Rows from block 5 of the image encoder of a small image-text matching model, named by matrix and row number. Rows with one number within an expert belong to one neuron, the router's apart. Each number is 50 + 10 x the weight over its row's rms, rounded and kept within 0 to 99. All counts start at 0.
After each expert's rows are labels from the 100 images, of 14976, where the router gives the expert most weight on average: "strongest on" is what is common among them; "peak on" is the class under the peak. Only what is clearly more common there than usual is listed. The data: simulated stained blood smears. In brackets: how many of the 100, against the usual share in percent.
# router: slot weights (encoder.blocks.5.mlp.router.weight, 32x192, trained with AdamW), inputs 0-63
# gate: expert gate (encoder.blocks.5.mlp.gate, 16x192x192), inputs 0-63
# up: expert up (encoder.blocks.5.mlp.up, 16x192x192), inputs 0-63
# down: expert down (encoder.blocks.5.mlp.down, 16x192x192, transposed), outputs 0-63

# expert 8
router.16:67 37 69 68 57 32 37 42 66 60 55 64 62 61 51 30 46 54 50 62 51 40 66 55 60 49 26 40 49 54 65 51 57 45 63 34 28 70 49 79 40 56 60 75 50 52 30 53 59 37 37 58 48 46 54 64 30 47 67 57 55 42 43 48
router.17:58 59 55 53 61 49 47 29 49 42 37 52 58 42 44 48 51 50 36 59 34 67 33 54 44 55 28 66 50 57 55 52 68 60 50 50 46 44 49 71 37 47 38 55 46 49 56 33 60 42 44 23 61 42 45 48 47 62 42 39 36 43 70 69
gate.1:39 43 50 47 50 62 55 57 30 31 37 55 63 61 52 53 56 25 32 50 51 62 67 56 46 58 52 55 46 50 55 46 46 51 70 56 47 67 63 53 53 39 36 53 68 61 43 50 57 48 67 32 55 74 57 44 56 53 41 48 40 52 50 51
up.1:63 51 32 36 56 54 50 65 49 53 50 60 30 52 69 61 38 41 57 47 46 41 42 60 57 37 38 60 46 60 61 60 46 38 75 55 49 58 38 48 60 51 56 60 49 39 51 44 61 57 35 45 49 46 42 43 48 55 48 65 49 58 51 60
down.1:45 49 69 50 49 61 41 54 45 26 68 52 39 48 66 40 44 49 61 67 37 53 63 68 50 54 59 74 64 52 43 37 40 48 65 43 65 53 59 52 40 55 47 69 47 65 47 43 69 46 45 52 52 56 57 54 50 58 44 62 44 58 54 52
strongest on: dark grains (96 vs 13.9)
peak on: large cell (78 vs 9.9)

# expert 6
router.12:52 42 55 47 57 55 40 41 65 27 59 63 57 57 56 43 53 43 56 57 35 44 42 57 42 39 51 52 27 52 47 50 45 46 67 55 46 59 48 49 42 63 39 37 60 42 57 50 58 43 42 35 49 31 34 52 55 49 54 51 42 59 40 48
router.13:50 36 65 56 54 42 42 36 67 48 75 42 52 60 56 42 33 41 52 49 39 30 38 48 51 43 29 55 51 52 40 39 57 53 56 51 49 61 41 59 53 29 37 58 60 39 57 41 65 33 40 45 57 41 61 58 60 59 59 46 38 63 43 34
gate.15:46 66 63 58 47 52 64 58 53 62 62 43 49 61 40 48 46 38 51 43 50 31 49 44 38 40 37 46 46 40 48 49 47 57 39 52 49 51 45 43 56 49 47 27 45 36 55 47 54 62 68 53 47 60 53 43 55 51 39 50 39 54 37 70
up.15:53 34 45 56 56 58 44 50 56 40 42 58 42 52 66 49 42 57 43 66 60 65 35 62 53 48 62 49 50 50 49 40 60 34 51 47 35 45 69 59 51 43 49 56 41 54 50 49 50 48 30 52 50 44 64 65 54 48 69 56 54 57 56 18
down.15:55 44 62 40 29 38 36 55 47 48 42 16 51 51 49 56 31 63 54 32 41 49 49 50 47 68 43 51 46 44 47 55 44 32 62 62 66 46 73 49 49 52 59 41 28 76 41 63 44 47 63 51 59 36 62 33 41 61 38 60 63 34 50 61
strongest on: kidney-shaped nucleus (85 vs 14.4)
peak on: large cell (90 vs 9.9)

# expert 2
router.4:36 41 55 42 44 45 44 63 40 50 58 45 51 64 53 51 55 43 58 39 49 42 56 56 43 39 41 54 50 41 72 33 45 37 61 53 41 40 36 64 57 49 74 58 42 61 54 53 54 68 47 48 51 33 71 63 52 60 43 40 41 38 48 43
router.5:56 50 64 33 47 56 54 55 52 37 50 55 44 52 41 34 52 57 48 35 42 55 65 56 38 49 36 63 60 56 50 51 58 53 61 54 50 60 49 61 57 45 49 46 57 54 32 56 28 63 40 64 45 56 39 43 36 44 50 61 72 48 66 26
gate.4:47 40 49 52 45 39 47 52 54 53 50 59 56 52 45 52 56 48 46 60 52 34 62 40 81 42 39 28 52 46 63 37 64 51 36 58 68 60 51 50 61 49 51 49 45 58 48 43 72 49 42 55 38 38 43 52 44 50 63 59 58 48 46 60
up.4:43 39 38 50 49 31 64 41 43 56 43 46 54 61 39 47 33 52 37 50 52 44 43 51 78 60 47 47 52 37 66 38 43 59 40 56 59 52 54 49 40 49 39 51 70 43 35 41 43 41 61 54 50 44 58 60 40 32 44 47 54 50 35 56
down.4:24 49 33 38 48 63 57 55 44 47 74 47 48 43 50 55 34 46 40 41 55 53 61 35 57 41 44 50 50 47 60 56 31 34 47 60 44 47 54 48 46 58 55 50 41 46 43 45 47 47 59 60 47 44 60 45 53 49 43 55 64 43 44 45
strongest on: crowded (98 vs 40.3); kidney-shaped nucleus (94 vs 14.4); crescents (56 vs 13.9)
peak on: large cell (40 vs 9.9)

# expert 15
router.30:46 65 27 51 71 40 51 54 48 44 33 48 59 50 55 45 51 54 55 55 59 74 38 47 51 57 47 46 60 45 43 61 54 50 42 36 54 30 55 52 48 34 35 57 52 56 60 45 58 60 61 43 51 46 68 46 50 37 56 43 55 40 61 53
router.31:41 50 45 60 43 35 35 34 50 52 64 68 46 65 58 39 45 35 50 46 45 52 59 54 56 46 37 61 40 58 50 46 47 44 49 33 35 74 52 76 58 43 52 53 59 60 42 33 56 38 62 54 57 55 49 58 29 53 59 61 50 42 50 42
gate.1:45 67 62 70 44 35 52 58 43 54 55 43 48 43 49 42 49 48 58 51 57 62 49 59 55 43 44 46 45 40 58 37 58 40 40 55 40 68 49 46 48 47 39 52 56 36 47 49 61 71 45 53 44 48 61 54 53 58 54 45 55 43 56 51
up.1:37 39 72 45 60 29 44 59 48 29 64 58 48 40 64 62 44 56 39 59 46 53 55 35 59 59 43 40 46 66 45 43 53 43 44 40 51 47 50 46 54 44 56 58 57 65 48 49 40 49 50 66 60 43 38 58 28 41 57 48 59 49 48 55
down.1:58 53 43 53 66 53 48 51 45 66 33 60 61 24 43 49 62 28 47 33 46 48 67 61 42 56 51 51 64 64 36 53 40 71 57 36 50 46 50 40 39 40 59 49 31 53 52 52 37 54 55 24 51 37 41 31 29 57 39 45 53 38 57 79
strongest on: target cells (100 vs 14.6); crowded (100 vs 40.3); no large cell (44 vs 14.4); large cell: two lobes with orange grains (32 vs 14.2)
peak on: small cell (97 vs 27)

# expert 10
router.20:46 60 41 53 51 62 72 59 51 50 51 48 44 47 41 58 56 61 60 46 55 70 43 39 65 57 67 35 66 64 33 62 59 35 38 42 50 47 46 54 44 54 64 66 56 56 44 38 56 60 46 55 60 54 48 47 43 40 51 53 70 48 55 66
router.21:38 42 49 51 49 36 53 50 54 34 43 64 43 59 35 62 41 61 41 45 50 34 48 73 60 39 55 63 35 59 33 35 30 54 50 67 63 67 50 35 63 62 50 49 69 49 45 53 44 37 50 64 50 64 61 67 45 48 46 56 40 52 27 29
gate.15:42 49 34 39 71 50 52 44 45 60 40 42 65 56 53 60 56 58 50 61 62 45 58 39 28 56 33 57 63 38 35 61 43 43 46 40 56 43 31 50 50 51 50 69 45 55 50 37 69 43 51 38 30 53 51 43 47 62 45 61 35 60 64 44
up.15:60 22 57 59 48 43 49 51 61 45 40 58 35 37 54 50 31 42 58 50 67 60 56 64 58 43 59 34 52 46 56 42 33 57 63 45 40 70 33 48 61 33 57 43 39 42 39 59 55 59 65 55 52 44 41 49 45 48 56 40 52 39 45 37
down.15:58 54 53 73 58 53 42 58 51 42 56 58 51 42 60 53 42 68 57 57 57 49 51 50 42 57 47 50 61 49 41 31 46 38 63 34 60 40 34 47 39 41 62 60 43 28 58 39 64 53 57 42 42 51 64 47 55 42 39 59 29 41 40 40
strongest on: spiky cells (95 vs 14.3); crowded (76 vs 40.3); no large cell (70 vs 14.4)
peak on: small cell (77 vs 27)

# expert 9
router.18:50 57 66 50 39 44 42 45 57 50 47 45 57 64 42 41 48 57 48 69 39 50 61 47 45 43 34 45 59 46 57 34 60 34 47 51 41 67 63 58 46 33 58 61 55 41 42 44 57 46 48 67 57 42 33 62 33 65 48 37 64 34 22 45
router.19:52 34 55 61 53 38 47 40 62 44 37 44 68 47 47 36 42 61 65 56 25 39 53 39 63 46 44 43 45 54 50 37 66 51 49 37 54 66 60 50 53 34 46 53 67 43 45 37 57 39 43 45 58 43 53 52 58 56 41 59 52 48 52 35
gate.15:64 61 60 55 52 54 61 69 54 30 44 41 47 57 44 34 72 54 47 44 47 47 47 55 49 42 53 54 59 51 42 55 38 51 47 67 43 56 55 60 34 45 54 59 70 45 52 38 26 55 71 26 55 50 30 75 59 44 38 47 38 55 42 56
up.15:50 50 55 63 72 48 66 53 53 56 53 42 41 55 53 50 70 55 64 47 49 53 45 54 50 45 43 38 51 44 37 45 61 42 47 55 48 34 43 59 44 47 35 50 56 58 59 56 40 29 47 53 44 56 52 66 40 46 38 39 43 39 39 73
down.15:56 46 49 45 40 44 60 61 51 52 53 46 55 50 37 48 38 51 45 26 53 63 56 39 67 52 42 45 62 60 57 60 53 46 53 70 37 59 61 59 70 58 47 60 64 37 58 54 39 61 34 49 50 37 41 43 57 46 56 50 37 62 33 63
strongest on: spiky cells (89 vs 14.3); crowded (75 vs 40.3); two lobes with orange grains (65 vs 14.2)
peak on: large cell (44 vs 9.9)

# expert 12
router.24:56 51 40 57 47 54 57 48 62 52 51 47 45 51 67 60 40 52 48 39 33 66 56 57 63 42 46 48 57 70 37 52 59 46 50 41 44 58 47 63 31 32 50 57 49 57 18 55 53 56 56 57 42 54 53 63 39 59 51 59 52 40 41 49
router.25:41 35 39 41 50 44 42 41 50 61 55 32 59 51 35 40 47 47 58 63 57 41 60 50 55 58 45 57 60 43 57 35 56 48 59 65 54 50 49 45 52 72 66 44 37 54 56 59 43 58 52 53 50 36 59 52 69 51 50 47 54 29 36 47
gate.1:43 36 58 56 42 41 53 46 46 63 32 67 44 64 51 66 59 44 39 58 65 51 36 39 39 57 54 59 52 44 54 56 35 36 57 60 52 22 46 61 42 50 56 71 52 46 54 47 38 50 62 45 41 48 61 37 39 50 48 59 61 48 62 58
up.1:34 45 56 39 37 47 61 75 51 56 53 57 35 71 69 56 34 54 29 35 57 40 55 55 51 41 47 60 46 41 36 60 45 47 44 56 46 46 53 46 49 57 61 49 52 41 43 30 50 52 60 28 51 31 66 41 57 56 40 49 56 44 45 69
down.1:35 46 50 52 53 56 58 49 47 66 63 47 47 45 52 57 44 65 62 35 57 56 58 60 71 53 50 58 42 66 23 49 53 57 59 58 43 53 68 37 51 70 69 48 48 48 64 49 46 52 57 30 50 40 46 63 42 48 58 43 48 52 37 23
strongest on: crowded (100 vs 40.3); no large cell (61 vs 14.4); ovals (34 vs 14.3)
peak on: small cell (57 vs 27)

# expert 0
router.0:47 62 38 48 39 38 50 52 60 35 66 55 43 53 32 38 27 53 40 54 47 62 58 57 56 56 60 60 54 61 44 61 43 50 36 74 33 50 47 53 45 58 47 31 47 63 49 67 61 34 40 54 72 59 57 52 47 57 58 35 58 70 49 38
router.1:50 63 50 45 43 21 32 41 60 65 58 44 69 55 54 38 32 43 37 40 44 51 59 50 42 55 43 39 59 55 45 42 51 51 50 41 39 42 59 68 55 39 50 56 56 49 38 60 49 40 63 39 59 44 46 36 27 56 59 35 49 48 48 45
gate.4:55 52 47 52 46 48 40 56 40 42 63 41 36 41 20 52 41 59 44 56 45 48 55 40 48 51 42 38 48 36 53 49 38 59 40 44 73 61 52 43 60 44 65 47 33 46 67 64 39 49 49 15 52 46 47 51 58 38 50 52 55 50 57 57
up.4:59 42 64 54 55 47 48 47 48 52 31 52 58 44 62 53 65 40 49 36 65 52 25 55 50 62 53 53 47 58 49 54 55 34 56 46 26 39 48 60 38 56 47 52 58 50 47 35 60 45 43 68 43 43 64 47 46 60 50 59 60 45 45 55
down.4:42 46 40 53 50 47 43 56 58 44 46 47 70 43 66 52 43 39 70 50 58 60 47 44 50 58 26 44 67 53 49 53 45 70 64 55 61 37 53 37 57 54 60 54 57 50 46 47 37 50 29 37 55 44 58 53 63 56 51 64 43 36 50 59
strongest on: lobed nucleus (58 vs 13.9); band-shaped nucleus (42 vs 14.3)
peak on: large cell (100 vs 9.9)